Weights of a small image classifier: arch resmlp, norm rmsnorm.
Rows from block 2, named by matrix and row number. Rows with one number belong to one neuron. Each number is 500 + 50 x the weight over its row's rms, rounded and kept within 0 to 999. All counts start at 0. Numbers have three digits each.
# fc1: MLP up (model.blocks.2.mlp.fc1.weight, 1024x512), inputs 258-343
# fc2: MLP down (model.blocks.2.mlp.fc2.weight, 512x1024, transposed), outputs 258-343
fc1.556:508446521522565435591547517499506490560517452495554506483468483487493583443424408535501503571537493532422545587525427588469569456490537516566483562471584410473496512569531437455528574514587472421472521441584472549632408407460484623478499552498511456485528417
fc2.556:486526434566547552484468555503574500539466514474505499471493584605512404517530444525496489466497518517552503405438444430504435508464454556510429410566476476522474486616505537534533478474497492622429568465632498443563477510524566564507459521482476456461537444
fc1.557:485461419415470521473468540426540525526451529494451467503522474517543436532478463439542482445456496523398470528516491437449510557452471424488481423495499526486488442549442478511480495454477605444493595575487579432536480469465496527436566568524494495501488474
fc2.557:464490532482486481525509542541554419500528487416606545544449461447559537532544495536510485447465524514508516530478471502524509487651428498497385559464520443572530537562468609554497455528484431471472447499564441502597544449541525623609524619470539571470605432
fc1.558:519467549438573434426503474487507396493452622505477489544492489513565477479533484510477546531532460630571531492545514510530587535515560463488479503471476403491474510458476479505442536549508554460525557449550498490501494503576520544468588541501483454590391441
fc2.558:521537492558533546502534379552435548537470538536532410506421371514508574496497523606478534499405483556454419426474503490485451487498484481502515482507499503474548490510464566570551393471563460468503556544384505444458497473542494463512476394378493586496477414
fc1.559:546455488481602478544496515433525477462466548484510509497477430497487536396403505590493482607527522527494575518606497509575622496490511561539562592533627526478416540532585485483536532500563481449552545497516587560527465493469437667492488501489478460443483470
fc2.559:454401477485478463474537519463523497596486456397493427520554531450459565550460606559537577426466463421554504609520457543508440553486576619495500490525509515506453463490389541514497437488489495462485476488531481517465485583508518520462521529497622453422488526
fc1.560:517503513476498437434562495527411505549423544495425495446516489530492529475585452476417541508492459596495504540462454503446524538421519527420485526521489457473496562596530421466526498548543560492520540489504478513541545558508470472492534555528518416535411513
fc2.560:464532480435503482478602562379564480542440539473485459475446356514529563418469639536495511515371548501483659434455490535457367539561498477485453522511497533475455515497435489599558532486492483541571524525518505426524557624565437413538431446503553519465533503
fc1.561:559432397465489585517602533584501579464496588573495518492552398421497410466390434519540500513579548489353506501568495451531540534410446538557566472546608601439506510554498453482557636499549468462496504527445592480522461469535501482494519534502531454509484548
fc2.561:487593494464540459495476445392502527415498503491463557518442396534514548504465435525568560551374568486485405621523490463514489481436554521479512530500444549481583493439479478457532530597535481491399546551513506576506486503644546426503522494522487462456483492
fc1.562:510459499445430520560449671502538513542556537549523453480493572499569485531445500451522468520443450466442503528532472405451553438482492505645509429556494438503439537481466514454406465526506465454516406506521461459500496509445583548473573487470482539442535441
fc2.562:558536500459497498492492499485506532434470470511518501542410442535536511490567670472450468547456549503449547413542498469468530508496478448522499530395522538506446539482483430529533537457545500460463449518608641524464564502530426477524452515510495529488458518
fc1.563:551537490453485473513553586456526523526537418439425515460538492426507507477617482415477575468462459491461456472434552432435542599506533459570427471495536586520474438454461467492466494490456564523548456524523554467465462477476462496471545509474515510437526596
fc2.563:508589497483536518573505405572492573474470472437528509464621478521487471541513426540484513393449493491407510558572439512496373437486481629462496528415439474510544496480544466561537569437526398517403419532558473428605492536563591547451487519524528457498532493
fc1.564:405460540491520510571440516369552492606478466521496548408521462600557476529399459520482481489503399473559502509528536444406490514512518506472542508413566508466434487449496449459492510503531507420529511575548532512470553507331416526487519502491427455448471521
fc2.564:484545494450455490534516585530495509443503520511534588448509565488495556480568510585531491490502507541491488540507511535517546520603414480523418524353521523528518494523557596556564470543557437514435537476500495520569546465559577513585597559489499526449545511
fc1.565:445512430478508545526461513471520440540601529448471543423475453486590458503317515528525479551528531540450510601637501379602596475491538481540545478448568587521411549419517465433472475472417471413510514534486596494453469484551518516498571481539430339458440446
fc2.565:463413430483541489454388475513512520567573537584589482519463623532520512489471530508582473446451475614457524511594540548486466551418577482495541509490493459509525499471520477511447521570519558512528476517492498563455487556527490445504479465489526530436490503
fc1.566:560511464414532538474463565446508503579462461513482499538530503505606427537493508411555557431506489483475428560494458444429479514481464426508456442461479488500537428494422480479437504539463566485491529539491540412528483458478462543444565557533511464491520483
fc2.566:465528571519477511551550620500521455404516539468542503562450525497563520538561439540527569506464494508544482459462588490550495478575443483560428473433563578581481524520422645586532507471503462495536425491554544505550534409569543560571553563510453558412540453
fc1.567:440484540491614641530526504492448454547442513705578534505477467580481519461506495526569573541421453481575501498585531530447531523487564517539518525551553502565421522541530475407431640623465474530454554457520492553456521552498587438494521474507433487586462454
fc2.567:552463476470446483518511457519451505483493533606471606445382502513539473509471487426490455498525509498450455558536520553408551465462487517507425533531470586534431492463579513508467536454548513514433424535451508485550504442454554569552487589523566495487458505
fc1.568:536444537465494454548518551489363526559463529499439581468506514457513601425549478555448494541502415538573553518502492574603460491475539473453480567415467447609489429593558494486628479438577492472466500518512490554539471487434569487471542547551491504497479521
fc2.568:396420502422569484416492554482554541505550488492450441482494435428563522463461462507468546488536532445527437617561464540455511473538509373497486523481554446473493530501484448463480525530443396531430528466585538490465502480582500585489469522555542486623495484
fc1.569:482489456446483534435450558445514519574452492518459466515588499520577436483483483440522527448559526502444429573517464430418478570464459439482485440407457499491526411505414474491453488457480574435471517548478576420536461460486476505438611577514517490509544516
fc2.569:472490576545430544533556496494519427482551471458630484570479466499516525474492538527591515495447489496487537487524499466553501445578380520518462523496507511597576512564478549513529488482474435507508421466465480480538488511533541569660509497463447570518488463
fc1.570:464536502475514372500555640462514449603506404466480466439566489507491528548592516459420575495470470502434475531415441524450464482513455531508442503554552508480496507620463476480488416531531428448412531473538519498563531524436434502485538533372506499446435432
fc2.570:497545547555579513617554516487469457436508468484450520496513528466453462581432440591507479402475504529602438466527546514449490545512531591539478500475477446474488533528495511519534459476466608486464473508517550644541451466543481487468611441503542500442525517
fc1.571:478506446453483518451536526418490488510487495460434429538451507444510470469554426432570467457435529465494436503452455532560477492504441425514430446514452469540474445494419576487512549488455482456554495527480559416584526500526494493462485621407534523508548448
fc2.571:478551537429494511548582576501568465494514522473566545548488493444535542457538458519536529455452482478492484561413559487485446493661494476467404553443518519551485505557482568535537467535460452602400534488581471588574612490588587539529539584482545594517589458
fc1.572:522500509393432511473503517477509563493448465500530504485607394435556518385507446453566499471529464520525456585521498486455369534427501539465517475528537513449419433465468445506539516529553549488542476462553485420590490485526447458448495553500451499413477537
fc2.572:597481447431442558491502562515545494429530511490501441453474520565482498463468508494613445501411512549545527524448494439557578541559472494539504521417506485452638505505539487533454460539491440521493473579552470553587518473445434521499525526522514613501533528
fc1.573:505431472467572581445562464538411500482465542604497512521463452579571484580589498507613523519561475494509468549572595550572535606447495458504519478494518507534514449442521462478415485552448620489562605448514513518490464460586566413464508476581465493586426466
fc2.573:529558505553551500444505524484473576575550437424577473567497481536500462487479476501491512443442507498523514585491551401500496523562491617520405494462583457494472501481624494508499594431538424461476516496515464517448549513513523516526474512522476481518527479
fc1.574:528557590490403519516531603496564503572557447542525595470458535453495548472515468499514571517505456456471571513423624512512477490456610498527470556515576436564439449472517493530594483529458548456437496425542479520466513603479487579421517568451497527457559526
fc2.574:442452405543524486502517507538499510471485471437471470532461575522502453495478416454503528585590573425598536508435578525469365552452412615367540497511557490479511476549407520398463499434519479532486488508528422540544457465526544453529469527438529418530529422
fc1.575:481476458388513527479491577403515536571443504498472490459532490539597437506498472450491526443516461516435452565493499409411490560432498471448513437417501510518525450620445456512505513471531585426470509564470597433505467499428437526413538569540514457455533483
fc2.575:454536539516428507571552542516583444441543521468595524573445462491560561488514435514591589425457501548492478533489543454540549443533423512504455535414518495548509529526452550569510451544482464439455454505517509520555547491543510642563585589457483533439517447
fc1.576:533477509431454537514541512477523476452427562496482500425529470551505465519591426522472518548528388565504548518493625443496525641439565558419550571497522547499447531463544450497563441457575607498547552501506469532482513593439432511460566496417545450554479507
fc2.576:403509477510499524422483475462555475485507423448558495551443423518429461521476584525509439484490435548567571544495580546469472447470530417499430412551463460521554594530507556535537465469504434586492519530472508497457463467595504508539423426491481528488479437
fc1.577:550496544475561463490525577437562435478524653482481506473528400507573457489521459505580504551501576484432500555466409456523598553469527494608510498526517527416405475429520488468464496476577563520459479537566629490489506534519479556500591499401613474518479528
fc2.577:464485461453602537518411469622520505543495502487460563517513496505474517529445444513499455373543460484547496511591433406474502562531474466454575563483489460538536515469447529477456473412542516562500507494511467515486439592545527568356529489463460490558533496
fc1.578:531469439433445527481516494533500584581493576511482508557555488510603563444457444484580477509475540595491553518503545488553482497470537468571461525484519458511445479472519456508552492458528537506434531503524444530626449512521435499449470549487511538494446525
fc2.578:441418474463423516492529478503543444485499535488516493418435555459385529477492387534586451519556480548517477473551589480468542467535500434514520473555543447531504518512515575549496532508416537529486516532588478540612527478468536527514580554541462433472492483
fc1.579:510450538464536471513449491511487434540452545517565553524571515542685586526485498553521485539502441608586519494564553503582528540493528474481488522406489410501488482492503518506460458472547604473493476503605501543570556458450458507474618514566384493497446480
fc2.579:580557500461448523577491551546535485533462352437492601510481493489527499454561500523530562551581473490507535528538494540480477543583537471573490501491513554469548463520486421490544517453439531520456549558545488484538488513446494547543543564504463466624521429
fc1.580:502512486436546591468449522431496510608397498554510503533531505563556449462491452435492550485550488540443460542526464428403487586432532440453480471403503466502466428577447462466458459529531591418492482559483581453483479520429425616420543562554478461521500532
fc2.580:446545579527467553552553559457523432490628501483536493558503456514502536506482564550605515487455528553576455518393512445601438460515470521534487537427474518543524524508529602504566507571510448552428450454553505474551550473519487562568532564463491636497508485
fc1.581:526501534374551461475572591494521454576521463477564595489587435481575473438533366491523613479492480511411505566440479581552567492426501478528430484499544475499522430492493394408455611437519597459450587478533538495622432480561517529431581541433523435493449519
fc2.581:478510489427443532531561613526575450492549523503570517513486513472514539495522428573546589446470499521454497557432580497519482499613467481492385524439561504535520506556483606548554449535505459539392486473588486553617590491604555582522548594459558586509539444
fc1.582:543504494475546430458503436522427463475478609503373574535541434492499473428557483504557555505496513638545515557497518538501503544465508516432428503435384479478575480426469474442477548513593649533503538487479509470550525387496484518503532576472542429568390458
fc2.582:499517478540557487517570491502488581499468525566485543539468412545559588576493471540518495475406473492464466455520523469491498481550567517459556479553448481494524590436430545471549554476605496482582576445363452542500506456529439493515582514510558505514523395
fc1.583:433441505447496560546552520473484553583498537540503441532534492599556544511413519511571565524484492549510531624496518553546503442468506506480543537521535418570474399486498510486576508557476594412558605451545475496599530548536501518447495596569503579538523526
fc2.583:456512418568507531587431595491455500573565515488502454524490517509555463467474452492476502526539518507484534514414568530406476525578463499393481530496496477529514527536490638541508421600538502587484441480502463572472482468538525528619531582487510515482524472
fc1.584:595473446483475542597549467552571519536530497471534519409579429497495467465342502511477544509531407525462512548528494509427439480498370504451542521476570585484590443519502458430543566523537591512585533464510458527476542462415431524513482478461393449400401550
fc2.584:577572457453473511492408452501567517516552526467444577538511572524512438511450534421471466482548507592547509424414449486511490454496575641407488588556495492490487505485540466492541358425446495482434536505432469455557397479494470527514448510465560508480508511
fc1.585:504521505491533517559455524501551537619423501575501475438562436555556492496535479469442520492428454554382512499519435458475497640488494509383534517523580517444518529540506411476516557512563564505473539485518469549485539573479505462517529492508507461493442556
fc2.585:539483471447549442469476506436551472591429604576524572499497504544551511448472517482590440455442406542530577475553513596395458470537505413529520499540454555443403576511476530490557504576556519478521527587574597424563542535516480496525506518500548481517398459
fc1.586:514439428422522615535537512456502500550450462502506507496506484463479493437432452515510582499400532524470478439602475481459528549485505500453513501509561571535510490474454413431477609541527503472504609549475484499531432473522481588460501547517506412522438451
fc2.586:390477436532456542547529436455522565582534488465461494483424503439432514420520476474533575511443523462488427532537543459473577535548570579511600519492470473482494528515535487479434478486428500464487380552556554507416510502467525541493561554503373459651471444
fc1.587:502501563518529507485595510532429529534531504470492555435423506605546536469583467528524498515612405472585548543488552584494477586463533539486490589535532441508498499532531539502551435550473571528505533456584462556462561542423427468442504545429479520540589502
fc2.587:515467502617443531541535457544454524533531527517544491579504556536501484415509556465501517508504556485564522492528477533512512473471462462529576458406490548524388555498482546516497567534492468490518451504511428559469484414570458451505453547437530535465491500
fc1.588:567472443476511483428530523537416600531522567529356572473538514526518481485561473510497498539604463549510519503479516557535521680466410520476427473600463551556485379532503500539523564522452598541564607535547506490525393515505525520490576614537488534520540596
fc2.588:488490464577447466549559549474548560524494545559498448558467530562527529564498566563512613471388529576471516555491514467524426512662501540489509513474496480506486548489593535481494526563463456530429495464455536513677604533507515542522553560485473479494464441
fc1.589:506498520485470556469523652463451649470469557503474529515547423506533513511563407487524531493546506518459491493443584495500488582415485509513539484425465558498413426475489581509597531437528526469453563607485579491524480504449503555516558539488558505474510566
fc2.589:504470518523564450549484501578492470448543485522416576452468504487425517496540465545499544474467466503485404489490540530512518564444464502476555449508548483479469491597586524543482501516434502554407555464532535505464608475429517584500465428537505519596515457
fc1.590:459531424487430512532579515479427496534563484455495511464477491524555560462439509500563530555479443572500523489428522553534509469474477532562449529539575481619423478551531465489486491439526540420421508403530463515529465561467388473488482564555508505424554436
fc2.590:498456509553487567423449481575457495469397506505550510527486515536519552538515478533381380457595541466525466511601446486414551469486455428463465507538596428480461469470438537486549465506584542493466564619498500472432585546494499477452435465513457467489473513
fc1.591:504472452441489505443466549443536521553490482530459474509567505500573432449441467431505504458512552502469444579509439460461537534470472463483455430473480510467494420509433499517462470471485592375510533543496574429570451489470455552391592573478521448504537561
fc2.591:444486553491453481569489564543564437461546491483591526516413513496493592526535470567551541477429485473525507535495456464541504463689478537487431553451553429559500572516515567502471461546491453512420431458499458510571520529563531608640562543471483602532540444
fc1.592:489478465526489553442424542411536505606421470569483483538494513532533405490458497429527510437511490451458431461522494451419509548472496437516419432432449496518470438519425501514469511519504525458533530535429570433581461481479500561475547525463457483546515478
fc2.592:465566586474456573531544598520547404493541467487587472583403471501547564534518514515599545461526516552533442510492533470520450485642460489530503536440474468592541507514551597512543446595517410514462455485531469509575598533594474567605611559486447621503521431
fc1.593:577469471466365527478530534562465527504471488540499512503597437466494508387421455499480469476534428569409483575498486466478349542394450526445504491538534538518466478586472422468535512445584513483540491497512498455566517547389425464485486582419475501408490512
fc2.593:569559522559342557501518427450505481605401384517586464527498502415454525555545524533527435546553523489452500422520466510523523476581468441514431450538490507541416495519538558530592525500454463572404463521509420528508609499536487505553406459487441644425449424
fc1.594:415448565480576517536492577450578407622444495534588532544533423517597522462426424509498572528487532489525513575532514478427515579502570492490537522445558445418453492512516452484459552482494524429494513520608524525539393493421409589484536445477512409487503503
fc2.594:588416494511487481460498476477439491468437500523469375493468511556558464494489526503451503511542500450436470530504507482495447491389458456530546544473588471490616489514517461548521453490551317496428543444464536577481479512452511556540538455509573554473425557
fc1.595:485472475452421485518572577500504550479494534440416496506563480542546423538439464444528457457543406591400521542408546465432453517508526521505432506509455564509532467509509438451551478445626542496522466532482536461580380483498429447486513464405575515492427469
fc2.595:609440511466494520540548525514439503460523427493513521495492496507540493489495517514513571535477511474496485536494454505512548538467584454489469427580432477399587542525572552485409522584473552423562532565524478474594380493456540569460537496499476544582502504
fc1.596:554444512464481453501458558511530578609525476461508518514483534474540447490467395436498606502550553445467486632469419462428532447465510475608502452501464399410497557435441469537477492565472478452460519531524484464561435440484495565479542619559522484475552494
fc2.596:555487492555521459519539541512435535489476497378506506458506512544523571578551409507422397449478469418536515458471467447498407439436496623490442411482569440537508485475497537449514449443427454566533534428503407434557585496361574498495509534481477508463442394
fc1.597:492512477460474511532574500521510546519451478544489458476488454509482578480483465521509582523529468613502520526550564531480484496502540563457526534553599462515485530516575474507557509549538542501498579422530399548570510592582463456464507517550485471457413451
fc2.597:520576424483468499490472596527493515590575422423454562469410549447507597411466437514497542521493489482435542467531454480593604481461524426505581458384504553473500458510517462464546506523559519362595485450529496496485490432461458481437502490526539469471480520
fc1.598:545403519512538416555550498537570431469554513415461565362523450531518466512456438523471522559584419529548567557524478492547556540477529542534553589482554520455533592501542441467492471465571502468521515509538488529505461448395440499467529503422517386519487430
fc2.598:474454460557450466475530388412546562573515527511492455467474441524467481501464471477441485489489528635504459487491553495498437494459542484451513450502507552467536492505589496453439453565401546450464518590455430474565451572569560409503553469567473542494558551
fc1.599:463622470479454514535454628441484551550483529511451598487481479519530480465512464410555522462415512451563452491389521507450445499486553412544443441487522472554437414472426479505514493535483534472467527465527523434491574574521397525468535595473563593364500555
fc2.599:534472535488435502486466493539465496494438457470487512461475426499447562537592518521516524463568526519472517481577423544510526459523535529520427523455519497442502519452444502454543553466547509434523460556381395444466470714497537507442466354555404504465482550
fc1.600:497577613468574500446455640428540473544407428540572594493462557499551491531598563434519551498435465490465465475530564483495583600471543453565458448473523501488442449470501522516485492567484527481537516582506620453510452530484585562459531467518507506541487530
fc2.600:486462525428509518545502493488461519487496443456497404564494501442465470461500509544456440495466353451554462500459504495445479458484421489489490582554566502527499480504393501492502358445479595427498600491542501525558507456455500508514559601451466580373508469
fc1.601:537500483422433462498502587472541490569472513555497528530625395522611434453488421441509650441482515522434449546429486466502502506414493465550431426439486458482536444487428436469461488523517536438500536478520506447557465484487433502488574573480508501455458442
fc2.601:448505504454445521529540587511572434506540529497576532559463529473529525502518459527523566481496495513478511550403570489500498522609489517462398551432513489537501507530499595559547450548499471552405449478613472538552578491574540579513559586440517557522541442
fc1.602:483467550431577543458467572425436498570457567527513525610544491532604409548531499474596528489478495451500466576520583508502536576438473445548543464502437528450490406419440436445442577540489526557484506611478633446515541502400514568436524521524520543562482541
fc2.602:518568508492506566533545583591516395448540522458589531614509425469529525531487454490546497564493464593476511480503549435481463497583492490480490541495622552527511446511424548508562434478510490511494477511462509595552616494569470535568500526483437493522496476
fc1.603:495458432452501531465439586478516459559483521565459492530604492515524461475503466445501521458564545514410457603505405460432507577480494443487461441442465478475503473559401450476453479497521586419537533574491568443590515489487500570453627572537481478576512498
fc2.603:521539542516471550468556521530488422443579506416595467578484509494540502496549488597542523480526482479503487544482566512510486540599414524501435528461501522594598521550525569501544420506466470526482454452505459512571584468595562608597524501456511586541545475
fc1.604:538507514396476617523545457529455474508431552528514525496457437560489511502408513567473506520518456433476566557520454588509458494492492493423552568421537491564479509570559474436577441500572518493570509481503533566461576585478490526426423448510424487519448519
fc2.604:481490426436445527547476481551466476535432550559421502455454522440495471511519518460430432529515438429490558491498416552464484506483501459501467459527444540494430493606446478537460597432466463489537416506497517477491501467536492386378483493516472549531423502
fc1.605:548462568519491490476564447452429520504420586555485526519508487575535554378463484575540507587525509566478555569450486581452632519461507511469516551438534401508424501608537429391546477514586565485508541471557531535517507558518478625444514497541450567499485550
fc2.605:488635464523451543457491447547541458572518490514473464487452468414564559533484407454516432477464540425498521483540521500508523559541474389443480519472505533444444554464473522565487532569488562543551483532568494442375432433513376397532609521515496557467471524
fc1.606:487483502429496573550489480484480426498472607551533475528473449612571504454340451544540505515504469568487526585509441545427553462468538495506536519437576449438485558517477453392546479542579526439489525493511539533504583490465428658406524473447410536472450470
fc2.606:580513482514471422542441532462552572543460473551458524494488493435534490617522452444499514449504446522471436465549501470512392531503603504476437499488502477457554555503599537504481492484520625470364398546534472573504494554503427413537505565525400498528468489
fc1.607:525445588485579437467491478506460510544403594500447483539489512590557536429555474529489493581475501536490536510445533595465603562472537488541417527453473382537456487606518465455525474504628535465436549503539520513575482456468504677472497555560426543494480478
fc2.607:507547580542419553490486494455545496529454447594449501508527462496461609592492488453532536479572482520398563513466416433514574588474527517483459469552393483493533556525465420495471497513499532520525490522472428461408334465429508472497408474544520544523549560
fc1.608:577464450444423508585521494468512537519536531474543627456499458513584472489448431437553484475542408535435509569425593565427463431473475491547475498534611506500522440467465448424481404575492612431459456416506431498547511533508377621387512528457445542407437469
fc2.608:543443470507494465420516514484516412434541579469553480569451488424443593518557602572516512461507536436461489519412558480585503513579496441487413562439488464547555556465510630508454489561535457514583436471609455482507507556501449549567525474430591554423593422
fc1.609:526474474496541393462528458456479502539445514513490531476599398547495491465478525523447509490472489569407485623551458593545502515453436517456455490523564474583520395631482477502536548545549550439464684490504514461599444484437527531478558567526491439448489496
fc2.609:504434524519538536585507582506589480485415498556509573512585532451457491445481561600446489503531426519531575568499371535525513429618487472593539397505516472544464513455499440576537540506511514529543460463475496470480548520452514559405463470445511495479423476
fc1.610:541518447493488424449581607475469443651530449480468503485517502486544482508538500460453561477522513474382494543392467600469495544484430471556422503597511477568568382567475491533541467493503526474400540478476541461524475605441463528461508539404520542449564543
fc2.610:508498524492580484552543453494525508393481500625471474483568485474478437453485432514586450483459461402494491455475432447477485483479542510493510480432515512511567478461434447378407510523519519477449443524504565583594515425552452422486478585571555557560494515
fc1.611:560539505395463543571559473481515451603504482513557401510553428557478510427437477504478501540562450484334475607478485560572489516338523496483517504416508575436511534528500447451532532445529556475359487512536496489605502551400414560398514529468366451513504472
fc2.611:501468571470501473466494457445514492499486564547512506474447521479407582526515511517507497592475539488411500521489545516468509464569547497450501486414493480511525510479528580480496597491577486467432450514533535562510596506507539558550429513423438533543405473
fc1.612:511495515484460492489423498475464586489500480498406569410501500472539464469534423498396474470600404577406551545426535469409541503478529529408449518386512544484504484529515508401585580512592503469429443585514554462509444482492491530453441594481449524531542474
fc2.612:555542544583485549563475423416425523454508448451472563509500599452432434470477449470491484566510447461408503515504510498537516589594524365538513506481487502521514472486536549478492591490528553373518535485483533410642509357465470448461373613536441507534475438
fc1.613:452478428453508513472460513494528500567450509625453483565514520533491455415467471442526511445473471468485447545479444510446490626455468439522435460505484428486460451552421458500452497507504556425541531534484546455635474471462485550467577587498442509491494513
fc2.613:487515517542490535491487554550492411486533424479597461532512513480521527485490580576536591509466534539497493481514503481509541536635424570464491618459509476633521541525533572469529449495483401510391409481542462526498604496570531551622525535489494559550546416
fc1.614:485525501408472505456510558499525496548502491555491560495600456488611456463530414419543651439505473582490450538426485496506493493431528428509412456415520489510469438476432444461482546545493564434454540542475529454549507467597484489471616580474554512481499460
fc2.614:443503499432446525536513584533570451520537520491579557529456521450522549507533426568536574458487505514482516532422562491494514510602490490466379548401547475538486528557493606539573432529509430542380454472580472528593569476603541589533548580459536556524543442
fc1.615:518571421435511578426417542469479536560457467505437364539518534542606518458457496451550487439536495500527434490537439450482520544500412453517478449514457445546457457548443500497465442507480460449570454558514592436537591488527441534387512541519434505493559516
fc2.615:490549519612450522589552525536583497552607471453560544538424497564553521558547496411629408462518503496497530474462475505530488489523424454541510520497505457439574474557445568570499508555442473455479483485475388440528497503482489493571545559515463621536538445
fc1.616:450523604457490599498575586530484491607390444536576518472490480572522498507456459497489541502574458418482483569485485484525505552473508474549607498430494522545414553547498484500554525414496478481509502633562582505489515522405473488494542459483481417526548423
fc2.616:481459469432444479430514513430431500450543602509540508476495510489503502535532571478496471522558562433470494535414525467466548525433434581497447549506373482432458606545469477428495507600502460522555480487526488617489551455412534570519575420536614486476565426
fc1.617:512510442459536470558486540499425508481468555484443475454496572486499497460514400510485537581488506446561549490545612506503550511466553511447487528421474473483501503408537542456527476542454616508474625455550444552551424469508526527427523543559546367541545461
fc2.617:438482593516573538451491449457454500470529400500591516515463524477448539460437449546502442474530475516476500536506441528468489414511589535524495445521502501514481421505457538488508436450536440452546512491424471576514586490478464537541564488448588536353509441
fc1.618:531475486467494499574515480537524436604470499489531500485475465500501508461440543527436580526480445614418580519496435499435501520487515573413562569481600462493533507583521382418505543479594538488486524472534469567489538525416370592503462449532431480499407489
fc2.618:521563501517550471560580421514459480482504587559357592502467560525497481480498452457503392551470473508484464591498487488382434531479600460453544542506445475434537516546551502488487446382495491414484547519563493570533482466407422468531481571503568501555495422
fc1.619:469510412458515534475444577403473528579454486536474495514524511550582419495490499425521548439454535518427456526506414452453506536470466440451483437403482497512488445526424496492445486477506565422473539555447569424510469471456424591411533564474493451499546505
fc2.619:479532554547420525539563568482538461503549501441526452537488420450593511501549466498545489480511474511552485456421509466552481518576436536530404491432538525529530476505477554537515423538462475488446497402523437542603538494588433571565518617477523634466490442
fc1.620:589512537449463578473510523443440573522426456549435577414551526556511479454559530505463527571522468571449539495530512421395556591493467553459569510520485611518435501543527494426550551556520556555529568604507524516450493601525500497489483489516409503545510538
fc2.620:563487413596477540497459544577574499520491481490509469477504499545589501583510381431506470485464441533553464552509455493466381527548530511532379454476478496473465614514548490532487523538430471601460468492641425481492495544594432492518417523565544525590481488
fc1.621:507472432440506529450447531420479525610449508557500468527536500561545415480493464433496504455498515499457437554521416498408527568460476426508435408454481497482482434568440457510438452473497562435480536552463572426562490478446523536415554589545461509497539530
fc2.621:427538496530485570496528590545521435533581461528591503544463492452576524534502525567597522516464484518511527503517525471508494516694406496525453563442493480611545541492570608558504422543441407514453474466510467494552592492578532591617531518488507571544546473
fc1.622:546480437489472545628501449532479552469497634591522486496526455497547444446396476498504503553527451528497497573539494394434462465499571539445506491463524505443519496447500378399480533597599514483447440431546456537482534513563526453480487488490421528510417467
fc2.622:531504566585573444474443478436507494431533510535489453446505451538465462487502512394543494459419470528551484537401509444537402538552529649513566543413512444524512569467445414461370496533467500500465430487484547462591517440500416553440539484432536446476419505
fc1.623:466413614486471436541610545543538483529524506472529542475544480493466568447495420557471527561556344510528550536429659532507488514457493569492527579548584512559498502506558482500563544572501548494521518510607473570518443496416514507473519487448467502418494559
fc2.623:420539481612584530502476497558474584477529484509436552563464551476571512510548421504505510562589580472519468364537572509501543506468510449523500428502515531429518528462536593496530532541516485527573522536482563557545464463442465584537468529524475431557562390
fc1.624:533472492380473518496452541512502537568479500578539555545594422506546481435494386480560635492476512560421481503497472452504535460380502481538444474479482464424444477439467395494469593523555500461433516510478520496561498503559517525438588564535476547493429539
fc2.624:462509498412424520489536592539598418516556525512586528533471500467519525477528409556547556478492493499481486547445586479497472517624475488448399523444555470533498512538463565537569458510508426546410439453569459553585580485590576588558534565459526565518528448
fc1.625:572427511421434503492517478498453440444495502624538602566561505462528544414531461542582504511551532496529521621428478551482547458485469532505488481498482421469507503513522453401487563477578507550476474435535546534557507523513495616450487523472468604546482500
fc2.625:578587489427511503482524576507577430533500640602556535476455441512482542513518455448530431497486520495500507593507525499436560509636513457490396610448558585554439409510504561589516450468471440561495496492552532475535564473541507515643585527482465454477524484
fc1.626:538514438456455561576521523511456602492480531518486556460521444477561521427362541498436487529523425594449527504518485381556441515424550530465590511397483540446422526527500474429635484469607493427461523514491515478540438500473442481480507506534444443475454436
fc2.626:488444562498527496453503477475508463395510466466492421485393503527513510532440452457607512493413476525487447517526600454531521522454559578536539462503474458531484501396589497502477495636537535531437553530513551555635541470440457460532442543574540467523484383
fc1.627:543509524384488406574500515444572465541389511521510589553651415474530554515512392421519650454465534607370473559486525489493485434456582507503491500505579550478497508464477440494514555521606503499525528501523484470606447480592504516470580547457507464455391479
fc2.627:463535484432438496519531612528574431460554507507588545528473491448530541497507428543541575473470456513518484534447616478514481516615483463470395540419546501541521481520477607518552453509513427557374470460591493560578570479605553564527548584488527595519515459
fc1.628:515484499441481505501489555431539502530471517573469545485600422526584416523502431433551691453492463581477470557435547494501497463427523484519464456418514489512481421457463434460507556521526575420496582508512521467549477472534461462453635553519547501447452432
fc2.628:466491499464435524510513610542590426490546507484575501553469534460546533502529430555551575460485486518483487519405578471482478494633485474469400542431518490536521516533481596544558443527531457549390438467563479550558572467611548612546559602471504591513549429
fc1.629:540456497486507480449512571442525460580441436482504472497626469520636405494473535454462496448576553527332476511405441457413453573498439451459464462432516537526529380597413508508494524453520549428494503602478536425518440517439375555477554505522514416415575481
fc2.629:489575441500524487528502606480467421503600514481547461540549466491521495439532446629553607493467524536529442545494577513457429509649462536484423510491528450502514517552472651576566412507483425572470452422510508520557573539590540564535466544429465593498514428
fc1.630:499507500494537478601455487482528479561398468478470607468532460462488490430402441521458565451488437584518492473422529529358497467518510530452449534455570525560491462513497431380564551418610569453486529521465528498562474433444403656498462553450441484454458492
fc2.630:512548449513513446465528534437472537465450513523431559506486422486508517565574562540541461421574561512512496446485444490527513461579497472490485478553434481480492562402489537542528534395616492463525456431455416504439485541528562565476496420468546543461578546
fc1.631:407517561478510486526560495498454526528536533473465572421463462532474562378529382538503545536498449529536550493506552463549480472429515563450514553409506481521399513509534497472528563477513529445509493559554494504515563530435438443504597592480519488406423567
fc2.631:573490517496486501477429548550556469559500563433526478500496496515447521548583435536485444580495498487438435495478612565582544457565461490480455548510600509518538455559573420532472465451461534566460526431480467553488601463480571495537465434571494517452447490